{
  "arch": "unet",
  "dataset": "rendered solids tumbling over patterned floors",
  "horizontal_flip": false,
  "norm": "groupnorm",
  "activation": "leaky_relu",
  "pixel_unshuffle": 2,
  "label_smoothing": 0.1,
  "beta1": 0.95,
  "shampoo_beta": 0.95,
  "precondition_frequency": 20,
  "sam_rho": 0.1,
  "epochs": 23.6,
  "lr_schedule": "cosine"
}
Rows from block 7, named by matrix and row number. Each number is 500 + 40 x the weight over the matrix's rms, rounded and kept within 0 to 999. All counts start at 0. Numbers have three digits each.
# convs0: reduce pointwise conv (model.decb.0.1.convs.0.weight, 32x64x1x1), inputs 0-63
convs0.0:493479461418548573500495442444532547484481475514534488545535535470493460484432461492473477513461508509457539423484547470503444479510529462506529550594440489486498599477538453543544457488463567
convs0.1:569477573506440507553498475479509402511524465476479465526529451468471517479500507471455550473480510516467506557495455470525497541509508551450472536492449526526498408535496508540463509495487560
convs0.2:570423506528522459521459486589488474478542450530410474536446523483429592488522451510449453518577479577498488449510486494468564584517631406501462480497506474484435469531390483536542534489510544
convs0.3:459537521429517527467466520449520482484529477436515456553435538509523504529501510490474493490499445492554481497519533496502477486481515547488494513516514541428499528509522491518501470482538516
convs0.4:545454523497524544514489494529509458446534497489496522491447550450461424478532479514494463476534545569517457496490455520525484553446535422487485535516493518501484490491510510506455501535557516
convs0.5:518501441447480494559482518463544517501539505503531516479519488447503480518503494453440494548450526474446515463464554452508444512492477419462469524549449540497536459550484519536510494454534531
convs0.6:472523407484455445620445456546495513482578487493500535473477427498469458510521552502503435409469484562387515562547556537550386526478506499480461486497492501502541457379514489498465496486522474
convs0.7:486456477428551599505435532437553501509478492503530482498507555456505569543545534397473509474501509418405459445491519514566558469460457505569436422492514447511552544474509513468537430556501514
convs0.8:518472469518520583506433499545526462498496461495519450451487471505463497484512498564502428492487503510469468539567515512528425568449494611512493497533507504505525501545518503536518497466450541
convs0.9:583506446402495526465513491471472505437560466471508473534518468439515418449473540518464535452465507454407506478479439665600506500569528504498507561542442545482501494526508598520505474547501524
convs0.10:571459527515467521548480449528522457566553486442397508551535532538501508543515537479480543550526587550431500444504561491453492490550527405519491510516547462452414473356462449484518497399508487
convs0.11:545606535466469494526525585511509571504505475453499453513458517527478539502492463499508499520492474456537512480527477480485523520464518477518482485498521473458522517470465529516487508456530478
convs0.12:576455496499472454535480530509536396529575499510513522565536491519500506575513518475493503423544482450460512479469477543548476469513559484477462542486488467479498542540547548490459386475485500
convs0.13:465506536515475553569458510488495509490551568500457509536459522542503479454529533448529451513511527510490490494507493489496511497550536502482513512464558523500503512404505444464512529542481502
convs0.14:483489480465507524450469561486531452511543457494492547541478494492557467448528551470509484628477459565456470530514562540527514562447548510435533493475528500476589478565434500511497440553441505
convs0.15:539572434451480447513477450525486456516473450471562479581476443473537591489476509477422465521465410541455487523465555563537454526549446499585477555551475516475501458567591531477526570522455437
convs0.16:512500496508488492530466517494559474541506455489555488498456480560528493523569527429408434529428511512461488449530554504539433512499433498532483502517527453490501516486521497490488536531478465
convs0.17:483474454470568540547426478514529478495469443600525449515578526479507505476498492481510538467469491468428498398520517466480487531473545532493532578413561504482529556461522444583496432467511558
convs0.18:520476528441441464463504534571503422553495538448542530554469531542441477505528447425471527469452477502485520556492482495469464485499508481535497483454512486565494503493469497473526479469534562
convs0.19:427470503469487562582490468524506544490446496509452473469519540493489442537488387521464464473526572518476431476478522408453585507433519592613448509470479526512510489559467574486515427491434532
convs0.20:546476502514516512505433476497599539514524451470535507502459542508489574509566486504451511459503496520527447497542508520566485581466509537482472515481485476527464478521542520504495537508519519
convs0.21:492475504501527514485492470502534497463476492531486445455460522531535538491495478490577479496495530509551517468486536504538552515537446458501450509479473505508560481485525513513539507566446555
convs0.22:495465441462486478468584624493486511406540474383499507499463496485457552544473517426450565500484680537469539587476419488513453529514459538538464465500484475530514483470511535515493503458510579
convs0.23:543499470460495477539478457479508487535439464527551469525448568509570515521519594504510413459485519455427513468455557558495513479546470533510607528437647498411459420523499452524493461499568514
convs0.24:493469508535486512467484536533528496485506531492537506521471551505517452563471486473521419494505520545456501513485533473506446502519487490476509488517461512504515448446472510465517445498492577
convs0.25:545464548429480494501474486549526557523541483473504506518488510456535451483515542538448528548479483380501507539499499507485495594508481436494430523494564550486546482489525491471466494488452500
convs0.26:487470464452547532479520530531525432471544481543478458451485521527499539563462529568439471517504516540492485461456511409467459473549425540521482531449548509485518500531517499493508477486565516
convs0.27:616494432503611558481445466523477454567522411478510511433524479440497456545501502507375504495481492462493441410493509501482509548584476512514456544565489494487528493476526486464580442459454523
convs0.28:450514498450536552563483546550508493473514499540463534562506494484467552507409425429513486535528521376437525479530594408405507494440512546497486463529498447510454536548449515526491478448585548
convs0.29:472494454539564477556488485494545480474552470463545570542531550485451549563473457471523500499548539479483481494488472424431495519552499512537464535501513502481552496505499475448520476514458477
convs0.30:493538474495495510452474484494548504516534472453516451457572489460515500483502470519479541533542454560497468490581558521525478519473539472448511509468535526492483481483557496488509447481416485
convs0.31:460457460546443495512478494467519520480559523542429448421563496476587481548497501485517473553562498445444431426583532577572498470524499459547495405521530489482473573537474403503440474510459551